config.toml
arch = "vit"
dataset = "rendered scenes of coloured solids on a plain floor"
crop_scale_min = 1
norm = "layernorm"
qk_norm = false
moe = "top_k"
num_experts = 16
experts_per_token = 2
shared_expert = false
optimizer = "muon"
final_lr_fraction = 0.1
Rows from block 6 of a small image classifier, named by matrix and row number. Rows with one number belong to one neuron. Each number is 128 + 24 x the weight over its row's rms, rounded and kept within 0 to 255. All counts start at 0. After the name is the row's rms in percent of the matrix's.
Before each neuron's rows are labels from the 100 images, of 14848, where the neuron reaches its largest size: "strongest on" is what is common among them. Only what is clearly more common there than usual is listed. The data: rendered scenes of coloured solids on a plain floor.
# gate: MLP gate (model.blocks.6.mlp.gate.weight, 672x256), inputs 0-85
# fc1: MLP up (model.blocks.6.mlp.fc1.weight, 672x256), inputs 0-85
# fc2: MLP down (model.blocks.6.mlp.fc2.weight, 256x672, transposed), outputs 0-85

strongest on: grey object; white object; cube
gate.240 103 [127 132 168 116 139 157 157 146 146 138 126 131 163  76 107 117 122 144  85 156 154 124 113 153 138 118 107 103  89 144 112  68 153 139 105 117 110 117 109 104 149 128 110 110 192 118 106 142 170 118 163  97 165 103 111 136 127 142 142  89 159 168 156 181 152 147 113 128 126 113 138 145 147 157 109 178  94 129 149  90  90 156 128 158 118 159]
fc1.240 105 [101 119 150 122 146  86 106 155 103 129 116 146 110 114 198 141 140 106 157 137 145  83 160 139 146 182 125 128 146 129 171 114 107 130 114 118 115 113 146 135 137 150 113 119 118 128 151 156  91 109 116 145 111 147 115 119 173 147 111 152 142 156 115  68 101  89 106 105 165 123 127 103 127 128 119 115 153 135  67 141 118 128 150  92 149 124]
fc2.240 100 [159 116 132 137 140 112  74 127 134 112 117 172  94  99 168 114  89  93 169 120 116 122  89 104 135 117 113 150 137 136 151 121  95 137 183 141 146 138 141 113 153  98 144 135 125  76 159 109 150 111  93 161 165 112 156 119 102 139 129 125 168 113 137 179 160  95  85 111 125 161 175 139 131  99  96 116  97 159 170 113 174 109 122 122 138  86]

strongest on: black object; its colour: black
gate.392 107 [130 140 134 104  95 155 151 115  73 167 151 149 175 117  92  96 161 138 128 132 131 101  81 139 113 113 110 144 135  63 121  84 150 133 121 133 151 146 110 149 118 149 128  94 125 105 112 138 107 147 111 140 109 113 115  87 103 166 145 140 101 152 121 133 161 148 145  92 137 115 135 134 120 125 109 172 107 196 161 131 154 137 126 117  94 149]
fc1.392 109 [172 136 144  92 120 122 114 132 104 201 149 117 108 116 133 104 141 131  57 103 124 128 164 129 113 156 144  66 161  90  66 127 143 145 114  89 131 164 119 116  90 156 109 136 151  88 152 129 121 107 130 147 109 113 122 158 150 121 120  79 102 150 109 118 149 124 152 127 149 111 160 123 137 129 100 156 111 118 142 145 157 128  96 149 120 128]
fc2.392 114 [124 144 150 101 115 123 142 120 104  95 152 143 176 106 118 115 153 114 124 135 143 148 151 121 126 102  99  92 135 128 111 136 131 136 132  91 133 123 110 141 116 160 106 129 136 137 135 106  89 109  81 103 116 130 123 142 103 106 141 132 145 114 154 126 145 158  81 102 144 110  97 137  91 132 111 111 104 194 184 125 129 114 110 144  95 113]

strongest on: grey object; count: five
gate.1 097 [142 117 108 142 103 168 140 135 170 133 123 130 121 167 152 145 142 124 112 134 135 148 129 129 142 127 106 138 100 170 125 146 139 142 149 126 127 145 156 173 132 136 161  67 196  98 105  99 151 129 125 141 163 133 116 119 149  74 107 138 106 122 182 114 113 135 145 146 125 107  90 152 181 104 140 118  97 156 102 156 138 118 145 114 116 139]
fc1.1 096 [193 147 105 133 110 138 118 105 155 161 134  94 145 130 132 127 170 146 139  98 139 118 100  73 133 147 135 113  97 147 131  94 118 138 102 143 153 136 160  91 136  97 121 129 130 130 116 155 140  98 118 131 117 138 107 107 113 192 135 120 142 144 123 152 154  92 130 151 112 173 150 111 156 147 136 124 138 123 132 153 137 137  95 147 159 136]
fc2.1 100 [176 131 156 160 114 118 115 138 116 122 121 128 117 140 111 158 135 113  88 118 158 113 156 104 153 124 172 137 122 104 141 150 129 108 122 104 123 145 187 128 173  98 129 164 117 142 137 124 152  75 134 103 102 161 148 148  83 106 148 105 163  94 145  94  89 113 171 126 146 108 135 128 107 108 146 132 121 118 101 109  92 145 118 110 111 111]

strongest on: black object; its colour: black; jack
gate.331 094 [123 139 180  86 134  77 118 150 118 127 142 126 108 160 137 117 128 170  76 127 151 140 104 136 168 118 147 116 123 143 120 144 150 143 124 145 126 135 137 139 100 152 158 124 110 144 160 124 174 131 136 130 121 137 100  85 114 111 109 134  99 126  89 122 132 126 132 110  72 147 141 130 118 144 101 106 149 153  80  98 135 131 119 143 151 120]
fc1.331 101 [120 153 141 150 120 125 175 136  97 170 141 135 149 133 131 196 135 124 136 129 117 135 145 111 156 111 135 144 155 167 115 133 142 130 132 143 126 118 113 167  84 134  99 110 141 165 188  69 149 129 111 109 140 146 157 137 145 110 143 135 122 116 124 197 131 110 173  81  89  92 112 114 102 149 121 105 125 154 149 121 100 175  86 151 148 117]
fc2.331 101 [101 132 156 122 116 144 106 146 131 142  83 144 146 127 117 100 118 126 128 115 160  92 119 106 123 121 121  93 193 118 116 113 141 139 106 114 123 158 113 140 138  90 126 158 155 129 137 129 105 130 139 137 132 158  91 141 168  82 141 156 125  77 153 117 135 122 146 120 133 146 145 148 129 188 109 163 126 177 163 137 107  87 114 121 159 125]

strongest on: blue object; its colour: blue
gate.329 100 [170 172 141 114 105 122 198 126  97 128 120 180 145  99 135 118 132 140  75 105 131 146 138 157 140 183 134 156  88 115 118 122 105 119 111 117 136 114 165 128 166 140 111 139 121 110 186 168 154 113 136 101 148  95 111 123  88 113 136 121 132 111 132 144 107  91 133 132 137 169 124 108 116 156 108 163 116 103 127 136 143  57 162 122 116 102]
fc1.329 098 [132 100 110 155  81 120 138 131 133 141 157 132 144 145 124 149 128  88 109 118 159  98 158 146 156 133 135 129 151  85 139 154  89 115 150 123  94 126 138 154 167 143  89  98 115 124 134 141 112 142 118 146 134 135 138 149 103 112 106 130 132 115 128 105 149 100 128 162  78 149 126 159 132 106 126 172 137 168 158 180 145 149 147 136 125 149]
fc2.329 102 [133 100 170  95 136 125  98 152 138 144 138 102 168 113 172 135 118 146 107 150 137 126 125  99  91 140 136  79 122 150  66 129  62 132 167  95 123 140 101 132 118 138 100 140 106 175 175 146  98 149 110 106 129 149 133 156 133  98  98 154 129 112 108 147 152 118 134  97 136  79 156 170 153 143  87 143 111 122 163 147 145 135 148 147  99 143]

strongest on: blue object; count: five; its colour: blue
gate.626 092 [ 73 142 145 168 165 125 120 166 194 152 113 108 137 101 170 126 117 152 116 131 119 128 111 146 111 106 112 126 144 134 138  89 146 150  80 155 129 123 164 140 117 136  92 141 120 106 101  93 140 153 152 182 123  74 106 179 108 143 144 114 115 174 116 152 135 133  99 165 172 107 128 149 130 128 138 114 131 110 131 133 103 130 165 150 126 105]
fc1.626 095 [ 95  96 135 126 161 179 132 170 140 138  90 100 152 125 141 106 114 125 156  98 122 127 163 161 128 147 141 114 104 159 170 128  75 141 166 120  84 145 142 157 140  91 121  83 179 142 101 134 141 118 148 150 134 153 155 149 117 143 123  94  89 157 131 117  98 140 121 106 163 107 116 136 104  88 158 151 125 109 103 161 145 125 115 112 133  77]
fc2.626 088 [134 120  94 101 127 133 160 102 127 122 151 143 108 162 139 125 122 124 136 133 119 128  85 117 109 137 152  90 146 127 127 115 161 112 121 127 153 104 118 134 105 102  93 154 102 141 128 100  99 154 114 104 143 109 125 124 132 135 109 132 124 176 163 122 109 106 117 117 170 145 115 157 103 121 131 126 104 114 186 101 112 109 192 125 148 155]

strongest on: grey object
gate.91 108 [112 103 147 175  81 169 111 126 170 137 162 155 112 122 115  87 108 147 104 113 136  80 129 102 173 117 134 143 131 131 108 111 130 151 132 124 134  94 164 160 153 133 167 124 126 123 126 129 141 166 149 137  62  87 145 127 121 108 104 128 132 160  95 120 134 140 144 132 105 162 105 181 111 135 153 139 146 152 130 124  83  83 144 104 139  98]
fc1.91 102 [125 123  99 144 102 114 134 116 162 165 142 143  92 152 175 153 140 155 122  38 127 168 153 130 115 123 123 117 121 113 175 114  76 153 137 113 158 142 115  86 112 108 156 168 136  99 154 102 120 131 131 123 119 150  94 136 150 148 108 172 123 104 158  94 132  92 108 147 140 175 161 144 123  99  98 107 124 105 120 157 125 145 151 130  90 103]
fc2.91 105 [112 116 144 114 150 123 146 141 110 109 174 135  98 147 140 129 104 111 129 146  97  98  86  88 160 110 105 135 140 167 148 106 131 122 129 158 103 120 127 156 141 154  81 101 152 123 118 158 125 136 152 116 177  93  92 176  93 150 126 167 112 139 104 140 109 132 131 109 116 120 159 126  88 131 110 126 106 109 116 121 129 130 141 149  78 171]

strongest on: black object; count: five
gate.185 112 [129  91 131 106  90 129 168  94 130 144 132 135 103 120 153 123 119 111 131 121 140 133 143 121 128 138 168 124 152 140 126 129  61 156 136  89 163 133 173  97 124 146  82  72  99 120 124 157 145  89 110 121 147 120 116 146 174 106 157 123 135 113 132 155 159 139 130  94 117 119 121 123 124 120 151 101 121 139 117 183 126  97 114 139 137  92]
fc1.185 107 [ 46 165  97 128 141 117  85  98 155 148 108 141 137 124 132 120 129 106 109 160 121 122 142  95 105 105  85 130 119 131 140 148 139 156 121 113 120 112 169  91 168 130 116 140 116 137 159 118 137 124 112 158 109 123 103 144 152 121 138 132 107  92 111 154 107 112 153 149 104 143 163 125 126  93 108 114 136 144 102 159 129 148 117 112 129  96]
fc2.185 108 [155 130 106 100 124 124 124 120 131 138  86 118 120 140 155 159 113 129 137 136 107 135 120 101 118 114 134 147 152 128  59 175 159 152 105 175  87 140  62  82 134 141 155 100 162 164 126 172 137  90  69 129 166 171 108  99 119 129 176 113 145 156 116 122 119 131 142  93 115 138 145 150 186 113 124 132 144 165 122 107 120 137 123  83 142 162]

strongest on: blue object; count: five; its colour: blue
gate.254 106 [128 128 124 119 119 152 145 139 133 132 136 146 165 157 155 121 146 130  91 109 101 116 118 128 130 122 115 157 171 158 121 181  81 151 124 106 134 100 154 116 137 153 100 123 146 124 130 128 144 128 147 100 123  95 114 178 133 152 148 155 126  94 101 149 138 116 118 133 141 161  87  93 152 159 142 126 150 130 129 138 121 104 145 160  86 112]
fc1.254 111 [125 153  98 168 134 112  96 119 131 130 130 104  94 113 127 105 112 118 140 192 122 151 154 101  96 124 138 128 163 109 122 143 141 120 135  79 166 158 126 157 109 125 108 125  81 153 124 124 128 157 163 141 150 139 127 121  99 148 181 135 126  92 115  67  98 116 127 178 107 154 134 106 136 116  91  77 157 139 129  86 163  82 156 148 124 101]
fc2.254 107 [118 121 137 156 153 156 132  91 154 140  88 101 158 149 126 132 106 170 102 121 158 105 113 127 165  99 146 175 125  71 182 133 147 162 165 145 129 103 137 142  78  99 107 108 118 146 131 135 129 113 131  38 120 125 140 146 151 105 103 113 122 151 130 159 151 130 122 114 133 127 130 136 129 135 194 126 156 115 112 134 122 131 106 141 153 137]

strongest on: black object; its colour: black
gate.57 088 [ 97 152 127 123 197 127 106 138 116  99 118 108  96 112 184 154 128 101 108 106 134 131 142 109  83 133 158 148 157 114 110 111 110 117 152  72  67 105 132  97 155 160 138 154 111 112 161 126 127 170 101 124 149 127 102 126 124 131 111 128 119 106 137 145 122 141 131 127 150 134 119 131 150  73 145  79 171 127 132 128 129 107 105 114 150 133]
fc1.57 089 [ 76 119 151 129 125  93 128 161 136 165 117  91 142 170 101 128 148  96 166 130  82 106 144 151 108 113 137 135 106  86 136 134 154 127 126 146 149 128 116 142 100 111 115 131  84 128 114 108 117 125 136 145 168 163 122 143  86 118 128 119 143 150 135 175 141 122 127  86 129 124 143 112 104 117 137 126 126  87 145 112 157 132 163 125 106 145]
fc2.57 079 [157 150  96 129 120 126 110 119 107 142 134 167 124 131 128  95  93 133  88 119 138 138 129 149 139 125 148 115 136 160 125 106 104 140 101 135 158  88 104 141 139 140 167 169 103  94 124 112 105 128 127 131 136 161 101  78 105 147 142 159  91 121  78 164 163 108  97 128  96  94 149 140 176 104  81 147 164 148 111 154 138 101  92  99 140 113]

strongest on: black object; its colour: black
gate.282 099 [144 154 105 114 110 132 154  99 106 153 133  96 124 102 112 159 124  71 122 120 110 113 152 117 117 131 112 147 142  65  86  96 125  91 127 133 137 112 135 120 118 164 153 182 117  67 126 130 130 113  93 122 142 106 135 148 105  93 114 166 122 128 158 120 164  99  84 108  90 135 120 156 128 109 121 121 115 144 127 105 110 127 119 137 121 160]
fc1.282 094 [114 127 115 109 110 129 164 126  92 144 105 131 121 118 134 126 131 140 119 120 132  75 100 168 103 166  76 129  97 146 124 140 137 125 147 145 135 160 155 146 131 203 131 145 134 149 143 113 107 158 145 127 146 114 115 135  95 111  82 137 135 124 152 130 159 173 118 154 126 173 159 135  68  91 110  94 143 174 129 125  51 155 148 110 135 135]
fc2.282 091 [ 96 118 125 159 147 132 169 101 110 133 148 132 131 130 139 109 178 148  97 109 133 111 118 140 123 124 132  72 101 156 111 123 166 101  92 143 129 157 148 158 157 153 123 129 136 103 148 137 115 152 120 137 107 149 118 135 158  97 121  85 146 152 179 156 169 146  81  82 121 125 146 158 121 124 122 114 119 118 161 109 106 103 104 162 145 150]